Weights of a small multi-label image tagger.
Model: 2.8M parameters, 32-pixel images, arch efficientnet_v2, norm layernorm, depths [3, 3, 3, 3], widths [32, 64, 128, 256].
Rows from block 6, named by matrix and row number. Each number is 128 + 24 x the weight over the matrix's rms, rounded and kept within 0 to 255. All counts start at 0. Numbers have three digits each.
# fc2: squeeze-excite expand (model.blocks.6.se.fc2.weight, 256x16), inputs 0-15
fc2.0:102136153170129085127124177130103127088083126188
fc2.1:131114154104128149127127114130146128151110108124
fc2.2:118108141119127127128115143129146128125135113104
fc2.3:095132089104128087127099159127126127082118160129
fc2.4:154101155111128147130106113128146128166125121134
fc2.5:113118094090127121128161100129122126112126133091
fc2.6:126138101114128125128105133128129127128136131124
fc2.7:159124115126128124128105106129111128109113138140
fc2.8:127147077128128133129104146129122129112127142105
fc2.9:124111089118127132128095154126111127115124144133
fc2.10:147122129121128102129094144127151127131126112115
fc2.11:091159106143128108128116098127130128086128150126
fc2.12:093109088085129099126109106128129127121125144091
fc2.13:084120137096129106127073163129161127152133110134
fc2.14:088136124154128102127103163128140127097139126154
fc2.15:119101163124128123128136149127117129143142140141
fc2.16:132139103121129129129124138127135127114115122132
fc2.17:124115130100127106127084126129154129131145118123
fc2.18:137105133119128120128127125129131128116122127102
fc2.19:112153119122128121130136118129125128127115119121
fc2.20:166133137112127144129122160127122128151142127117
fc2.21:146142124136129118127149117127141128070124121141
fc2.22:126130179134127159128146098128153127136167086133
fc2.23:112140061111127086128112105127121127115132143088
fc2.24:151115121129128118128118098129133128127152118103
fc2.25:150134052106127090126125095127134128052118133064
fc2.26:148118095133128139128121103128169128084129093082
fc2.27:115140107140128124127106137129127127113155119121
fc2.28:117119093105128110129116145129117128116106138111
fc2.29:130135144144129132127099119128128127150162140151
fc2.30:143132099127128130127125123127129127135139119112
fc2.31:110143097115128121129108166129132128111120134128
fc2.32:119102108110127121129125137129119127130131135091
fc2.33:184106129121128077129211016127146128093147062075
fc2.34:174139051123127085129137151130127128095129143087
fc2.35:104122099129129114128116152127118129118134132124
fc2.36:115128137111128116128136137129128129115117130125
fc2.37:123107130129128124128154104128119128114131122138
fc2.38:135124068127129117127127083128112129085112146097
fc2.39:150126120129129134126108163127150128122130128086
fc2.40:113110122117128098128099114127136128100139113122
fc2.41:131134113138129151130111117129114127120116145133
fc2.42:115119097125129129129115152128125128109121122142
fc2.43:130132107075128141127108135128159128113136113129
fc2.44:082137068129128098129129133128109128077107136129
fc2.45:127142116109128125128139126127112127131128123118
fc2.46:124152208153127128129135169129150128142166089182
fc2.47:127135101132128097128080133129136129105138133165
fc2.48:151129115113128120129108140130139127117115109112
fc2.49:126128099098128127127126134128118128140116120097
fc2.50:112135151156129107128128115128116127121133132150
fc2.51:121121041066128132129130132129119129116137159077
fc2.52:124105117117128116128105118128138128113130127109
fc2.53:107134096129129081129112141128125128090130133109
fc2.54:126133107144127105128086140128154128152133104109
fc2.55:104144093110128120128130154127107127130129136124
fc2.56:122118098124128142128103130128112128153140136121
fc2.57:143136127073128128128123096127136128140102119099
fc2.58:143101097092129113128108128128126128113101129086
fc2.59:128128114114129143130097145129122129120110116145
fc2.60:134130142116127124129095124129135127130140121097
fc2.61:058121120209127077129135160129101129088135157159
fc2.62:139103099107129123127147104129112127115137138093
fc2.63:088149052067128130129100107130085128179115118054
fc2.64:128118123120128116129128105127125128129097129094
fc2.65:050104097200129060128186110130067129057091151119
fc2.66:111139110122128101128140104129122129102136128100
fc2.67:134119095104127121128144074129113128122126127106
fc2.68:126108145191129098128135157129171128116106073150
fc2.69:135121117132129118127096113128133128109119131131
fc2.70:126146125137128117126111121127121127128114122151
fc2.71:106101090109128134128138111126124129106109141111
fc2.72:008174113165128118127177163127096129082121162127
fc2.73:131133126103129121127127115127124127130129130106
fc2.74:142140115157129101128097123127148128108104114121
fc2.75:123113108114128127128123131129109128143122148118
fc2.76:046119048100128092128112151129138128062118152175
fc2.77:120135108117128117128120146128111127121125137107
fc2.78:209166205077128208127070000127252127221000000082
fc2.79:121143097100128115129109141128141127035125144144
fc2.80:137124131116127109128105077127156129129101098095
fc2.81:140110154096129132129099126127137128161129113112
fc2.82:156127117142128102128112141129132128074121141097
fc2.83:145118132118128135128102104127149128109104122106
fc2.84:172147146079127132128091050126175128164037057122
fc2.85:115135111108127130129099093129142128145141126115
fc2.86:098124121157128101129132168129122127098098134151
fc2.87:146136123139127123127105106126145128148130127107
fc2.88:163148100106127106128109142127120127118114126124
fc2.89:112145150101128108129102139129131128143137119112
fc2.90:123141091115129104129139132128121129096162140122
fc2.91:141096056105129107127167050128097129086109164060
fc2.92:129115066108127130129142122128123129136108114111
fc2.93:139131165159128128127139133129172128126135081149
fc2.94:089131131184128099128150180126084128104117150171
fc2.95:183150097108129087129149076128133127096143109080
fc2.96:158085107116128156129138044129124129170128116068
fc2.97:115115091144128130128128128130111128124122115112
fc2.98:109143115147128119127119164128106129084116131136
fc2.99:175043143088129147127111143125150129166115103117
fc2.100:166157125132127117128123133126129128125132106133
fc2.101:133109151131128138128137099128134128161139120117
fc2.102:126127117113128134127118116128117129122124130102
fc2.103:073107050084127071128016163129208129028119115050
fc2.104:146107127117127134128107114128134128133100134111
fc2.105:121123136120128132128132144128120129132136130127
fc2.106:120117063102128110127145133128115129098121125104
fc2.107:118106151131127112129128153128164128136115093148
fc2.108:132122079140129102128123160128106127091122136095
fc2.109:157135145118129136129118111129148127134152117134
fc2.110:122137119121127108128112140126127129134158133099
fc2.111:116118137129127134127121149130114128108162140136
fc2.112:150128127137128080128133163129148128067119075116
fc2.113:095134087076128121127128140127132128105142145085
fc2.114:129134105137128116127086110127138128130141129113
fc2.115:156149174110129160129097149127177127180124113106
fc2.116:046105093176127092129125075130082126102141141152
fc2.117:095142096109128126128136120128095128140119140104
fc2.118:148127054151128107127060173128173127086090066128
fc2.119:129124091113128123127121117127114128118123137087
fc2.120:074162099121127079128095125127143127116107122137
fc2.121:182120106123129094129126150128119128090094139173
fc2.122:149105084087129148129111137128131128131145130083
fc2.123:108115111135128100129124094127131128054106140121
fc2.124:064148071102128092127094165129131128073160120163
fc2.125:199131113115129109129129125129120128132144119119
fc2.126:109118107120129121126144108129120129123137125096
fc2.127:149120105123128125129122112128126129112131117097
fc2.128:152120111094128147127119089127147129123101113097
fc2.129:137117137148127125128127110128153128104133099101
fc2.130:130145083099128147129127138127141127156129115085
fc2.131:132111116108128124128121091127142128099118106093
fc2.132:116134094119127103128108157129123127130137149121
fc2.133:131105103120128162128133087129116128176114139073
fc2.134:099108118099128127127134127127131129144114127108
fc2.135:119144116127128094128132165128119128106138133123
fc2.136:118131110125128118129126123128126128095113138115
fc2.137:170140089121127127127100103127132128167129138086
fc2.138:103134099119128132127123138129115127116149136121
fc2.139:079152121132128108130113171127120128132131138118
fc2.140:099114067122128102129109094128133128079118135128
fc2.141:107123118126129155128102141127130127110096119124
fc2.142:122137115109129129127118134128101128113126149121
fc2.143:127139122123127127128115120128131128143124128121
fc2.144:117128065104129109127145107129116129113121142082
fc2.145:161121101097128124128123130129144127121107089095
fc2.146:153143115116128124127122132128130128102118133081
fc2.147:100147098118128112127128108130117127111125144114
fc2.148:178138171113129206128042000128218126186153050096
fc2.149:142112072124128122128127110129107129123102128095
fc2.150:161117088094127140127180070128133129114075127080
fc2.151:108137132112127136129105132128133127141120126137
fc2.152:152165138132128117127180081127143129119132097101
fc2.153:110092114140128079128126149129104127101123156127
fc2.154:107128087149128112127130104130102129117118144123
fc2.155:144142132135128117128108141128141128114109117109
fc2.156:126116119103129126127101071127148128136117111107
fc2.157:106124106127128136129134135130094127123152150116
fc2.158:165136085141129100126127162127103128082143170137
fc2.159:156150117093129127128128103127148128108131117093
fc2.160:123166123094128135128132123128137128132139128097
fc2.161:067148121159129122129083145128114129161131114141
fc2.162:100156101104128123127086153130112128131135159127
fc2.163:255004155104128192127078009128255129174125000068
fc2.164:103138100108127113128130104128120128087104143099
fc2.165:097095134134127112128106164128118128121109134142
fc2.166:088137040014129120128142089127059128119133196040
fc2.167:150121100109129119130114108128140129107107126095
fc2.168:157114138106128127127114112129131129139140123114
fc2.169:123116069098128126129127124127122129114133148094
fc2.170:137137133108128140129127110127136129130120118118
fc2.171:120124095117128123129132131128118128098111141111
fc2.172:140167123121129126129088138129143128140139131134
fc2.173:128106120105127143128135081127136128135105121134
fc2.174:132130080109127111128123123128112128101148144115
fc2.175:166124079117127097127093118127105129111134161121
fc2.176:148099171140128192128138171127124127197096147103
fc2.177:101041090165127101126127122129088128055100153152
fc2.178:087122157114128141129126164127124128148122138169
fc2.179:109154147135128118128123124129132127134118107154
fc2.180:184118129094128118127148078128128127134124128081
fc2.181:129108113092129118128124124129111129138134157112
fc2.182:144101061080128117128135145128125129107129140071
fc2.183:141129152142127127128119085127147127131135106118
fc2.184:143137116087129118128116098129131128124132113117
fc2.185:156114122109128125127146105127127127126125117118
fc2.186:215129133122128115128109097128193128120130060125
fc2.187:131129105095129128128141121128116128133136117103
fc2.188:093141138159128088128147184126140128066121105144
fc2.189:131115139125127110129117116128131128116124126140
fc2.190:140115142106128133128143107128124128157143118112
fc2.191:144123124125128136129144098128141128106123111125
fc2.192:130110087079127152129153088129128129145129119066
fc2.193:067120088113128100128116154129128129114129152109
fc2.194:120145050151128117128044112128166128112130127119
fc2.195:139163105120127113127106112125142129104135112132
fc2.196:112136120102128124129121132128128128108116143115
fc2.197:107124127119127132127119125129128128123121132137
fc2.198:138118072192129094129112132128116128051130122094
fc2.199:150121098135128104126125136128119128118125135095
fc2.200:132146078097128113128166128128097129090106162051
fc2.201:122134148099127139127099097129135128161104113111
fc2.202:171119124082129136127141112129165128147095101108
fc2.203:111143136133129082128088154128130129102127157169
fc2.204:136129069114129091128134190129135129108115129081
fc2.205:099126082117128117128113129128117127120114142099
fc2.206:113136125128129134128134120128145127131143107141
fc2.207:117130103087128147128130132128134128137143130109
fc2.208:163138124108128134129115108129121128165133129114
fc2.209:070108018127128147128192190128016127095131182080
fc2.210:045152132112128126128100184129143126154159131117
fc2.211:136139115140127098127130136129129128079135134106
fc2.212:135124094113128126127131135128103127127127144127
fc2.213:096104097123128114128144129128118128115137122099
fc2.214:123116096098129119128134143129122127111123130113
fc2.215:146113127116128135127115117129127127127130139109
fc2.216:064135105175127119127111143128093128095087154178
fc2.217:098118119136128104129152135128110129093125136124
fc2.218:077146132162128099129138151128073128137104159179
fc2.219:086131111117128135128115142128111127125104147139
fc2.220:063127071140127072129138187127070127067123190105
fc2.221:108154121127129112128136108128135128125158119112
fc2.222:126121000061128147127140055127093128110113145042
fc2.223:000102103185127109128138141128076128083127186184
fc2.224:025133116227128102126138130129093128131090135177
fc2.225:148133136114129126129113109128145128147128122106
fc2.226:137115131107128137128128132128134127154119105122
fc2.227:101118102112129126129139144130123128098115123087
fc2.228:129120093176128102128100130129118127046104126144
fc2.229:120138136132127127127121123127124128121133120137
fc2.230:135123095115128122128120125128123130108127146118
fc2.231:118152117073127121128094143128145127140143126097
fc2.232:146115114120129133128110131127131129136122133114
fc2.233:189118041104128097127119096128119128092112152048
fc2.234:128146119111129101130111137127104128120099140136
fc2.235:255129172109127151126076000128255128178157000087
fc2.236:122141093135128127127114122130122128106122134105
fc2.237:132114125113128130127118112128120128121120136115
fc2.238:112095070133129118128138117128125129092138142110
fc2.239:158130105114129132128114095128155128116150119100
fc2.240:127130107108129126127134125129120129121106124089
fc2.241:117115096129128128128125151128105129119118151117
fc2.242:123121121116128134130134128127128129111138117122
fc2.243:120115127110128125127117137127142129147128120110
fc2.244:115142122104127119129112133127122127134139139127
fc2.245:112120079129129115128117103127121128112135147107
fc2.246:147099140183128101128123192130144127095103108150
fc2.247:255138123093127110128141072126186128114157067095
fc2.248:150152038016129135128066104129117128154136112024
fc2.249:106138135117128130128112129128141129159130101132
fc2.250:135120105129128117129125125128111127116113145119
fc2.251:136124121115127146128102143127121128144131145123
fc2.252:128116117112129128127135114129116128118119121110
fc2.253:128097097116127099127106151129155128103110112117
fc2.254:115141081110128109128109107130129128106146139099
fc2.255:140118092129127096129137133126121128106116126071